Rows from block 3, named by matrix and row number. Rows with one number belong to one channel. Each number is 200 + 30 x the weight over the matrix's rms, rounded and kept within 0 to 999. All counts start at 0.
# convs0: first width-7 conv (model.blocks.3.convs.0.weight, 192x192x7, standardized in use), inputs 96-107, a 7 kernel for each
# convs1: second width-7 conv (model.blocks.3.convs.1.weight, 192x192x7, standardized in use, transposed), outputs 96-107, a 7 kernel for each
convs0.39,176,236,227,159,248,271,175,183,273,226,193,219,227,174,165,249,300,162,113,202,197,172,202,250,163,169,239,216,169,176,185,193,198,208,203,183,274,232,146,153,252,198,230,215,215,222,219,194,254,259,164,190,187,210,218,269,188,151,152,201,231,221,175,226,154,166,198,217,230,190,172,266,193,142,105,207,226,189,194,191,196,214,212,192
convs1.39,235,230,205,205,201,218,178,209,199,206,209,232,209,220,212,208,201,164,166,184,244,170,208,188,246,254,216,235,207,205,225,219,190,184,206,205,246,206,218,155,193,228,195,189,208,216,194,210,217,158,177,223,179,208,212,170,217,169,182,224,186,215,230,174,150,186,193,221,186,188,200,182,180,195,208,248,198,261,215,217,209,215,223,217
convs0.40,186,174,202,177,163,169,227,181,191,189,197,208,188,244,225,182,190,224,178,173,230,193,191,214,198,222,232,211,243,199,213,224,220,218,190,184,221,220,145,152,142,228,208,203,190,204,198,220,196,209,220,204,177,176,185,225,220,192,207,237,227,216,211,261,230,203,200,205,211,227,163,172,189,211,194,218,235,201,194,188,178,177,189,223
convs1.40,139,170,244,228,198,210,144,271,196,189,213,268,213,113,174,239,148,138,144,216,180,255,207,132,83,208,156,191,198,201,213,143,156,163,155,212,212,309,236,172,166,172,174,254,306,258,255,162,158,199,263,250,234,212,149,184,136,184,184,198,174,131,182,218,173,248,195,182,215,275,183,147,245,223,211,207,224,193,241,117,249,178,200,125
convs0.41,159,187,197,197,250,176,146,205,184,247,261,255,211,197,254,242,185,186,232,270,261,192,229,142,180,202,209,201,208,211,242,198,175,191,173,134,216,214,255,302,155,149,181,188,194,253,225,205,182,193,201,202,238,232,191,210,176,190,157,172,134,195,217,212,252,221,243,259,202,251,267,203,188,245,260,229,187,154,158,211,175,229,153,227
convs1.41,179,180,193,195,212,189,173,217,222,249,209,188,161,163,191,175,209,201,208,249,240,182,191,208,199,223,187,181,191,198,236,251,254,233,229,223,209,224,257,247,205,194,201,181,182,260,243,194,188,161,165,180,222,202,184,141,216,197,182,180,165,139,176,175,201,192,213,214,214,206,153,177,176,201,215,213,221,229,233,208,188,174,187,198
convs0.42,260,214,235,237,250,237,256,203,199,215,209,190,164,229,205,234,169,253,193,244,265,266,183,203,199,216,199,200,192,179,157,159,218,185,195,224,183,128,238,138,190,261,214,228,201,199,188,211,222,170,145,156,201,220,185,188,200,177,180,182,164,195,155,211,211,182,149,188,131,172,280,205,149,169,138,253,216,195,172,192,209,208,209,178
convs1.42,188,184,180,152,203,236,267,143,168,160,160,168,168,133,188,194,195,217,249,244,186,222,241,212,171,213,225,217,204,161,186,253,196,154,222,160,136,181,201,242,265,231,169,147,174,207,209,211,212,210,191,206,177,210,222,187,244,201,210,234,212,192,244,273,207,226,201,259,198,218,203,212,270,194,174,176,152,191,223,242,241,188,190,153
convs0.43,181,139,200,210,182,175,203,189,217,246,152,149,200,235,259,143,186,201,229,142,238,199,203,184,258,233,195,193,193,195,211,210,228,207,185,226,207,168,202,137,167,241,207,221,179,189,214,240,225,198,198,208,270,307,166,225,190,192,232,213,231,222,218,201,215,221,216,191,212,203,189,182,212,190,188,156,200,202,220,207,180,191,210,202
convs1.43,161,167,221,187,194,209,206,234,182,195,184,232,237,179,226,202,184,179,235,188,182,172,206,166,164,205,187,192,205,261,221,250,173,178,232,185,233,213,255,212,189,144,135,222,152,210,202,216,230,228,207,181,209,186,192,184,144,196,202,226,219,173,226,183,277,196,214,212,218,235,217,207,235,178,123,156,137,175,158,166,183,183,189,143
convs0.44,176,193,208,192,189,209,219,174,150,226,236,170,139,187,244,189,154,166,234,211,132,219,184,172,194,168,198,191,191,202,189,186,211,192,218,217,188,275,232,181,147,203,201,209,220,217,196,228,215,217,210,201,224,247,230,232,202,208,203,212,232,198,207,224,214,197,209,203,196,224,249,160,222,258,271,154,140,182,223,248,232,188,190,175
convs1.44,243,158,145,122,163,195,247,243,212,189,231,246,227,188,156,162,208,150,156,237,223,257,223,214,235,206,168,170,171,233,219,193,198,207,209,248,213,225,232,234,230,156,191,202,163,202,201,198,177,176,188,216,269,226,218,251,220,204,197,214,237,246,186,172,201,246,189,174,214,256,171,145,212,236,220,208,196,155,170,220,216,216,172,171
convs0.45,184,137,157,164,188,237,230,277,193,175,203,216,240,222,228,187,161,135,185,217,190,175,186,223,159,191,213,219,177,168,206,196,205,166,172,240,166,139,125,183,239,256,182,171,181,187,196,212,182,164,199,217,238,206,226,220,194,174,200,198,185,174,221,197,140,142,205,182,234,212,228,142,190,172,198,215,216,205,180,170,157,157,195,199
convs1.45,212,227,178,198,187,190,173,163,147,154,199,195,257,240,141,156,188,225,200,205,218,167,212,205,233,188,189,218,290,233,223,234,232,229,205,246,245,222,208,221,209,237,210,222,234,218,201,191,214,204,238,231,189,236,191,162,193,241,222,214,230,221,178,206,243,233,226,217,205,197,191,177,198,192,197,206,178,211,241,199,220,219,261,256
convs0.46,198,227,193,201,179,163,173,148,129,206,221,178,208,239,215,114,246,220,166,190,202,209,176,174,188,239,154,173,196,154,193,186,178,196,206,158,237,222,222,301,215,190,230,232,191,200,185,208,216,215,212,203,184,206,214,204,184,198,189,211,166,162,197,230,180,230,216,206,203,188,150,131,293,175,152,143,196,183,190,181,177,196,174,177
convs1.46,213,173,221,206,171,216,224,234,216,197,207,166,189,210,203,203,208,176,172,208,217,206,181,179,215,206,240,217,198,176,172,207,202,204,216,160,205,186,201,150,153,187,186,183,192,191,207,172,171,203,214,215,196,200,182,194,173,179,170,164,172,201,181,180,195,194,222,179,221,189,197,170,232,212,226,203,204,204,175,176,211,192,199,205
convs0.47,233,209,194,179,183,204,230,225,197,187,204,198,183,210,227,247,211,157,200,246,256,227,242,219,193,218,175,165,200,178,178,154,168,210,197,235,172,139,153,158,151,148,206,176,183,184,198,200,205,177,193,211,186,181,204,203,222,201,215,189,185,186,181,197,178,176,162,185,209,247,228,243,215,171,184,213,244,193,200,211,207,216,206,179
convs1.47,170,209,237,190,180,179,200,260,196,156,193,212,252,208,248,240,207,254,201,170,201,158,230,195,232,235,136,156,165,135,175,214,153,161,200,219,208,168,184,129,179,221,256,221,160,213,208,208,209,171,203,242,203,195,214,225,214,217,176,214,240,232,172,236,212,210,177,180,172,151,200,221,206,183,159,192,186,157,174,217,164,188,200,204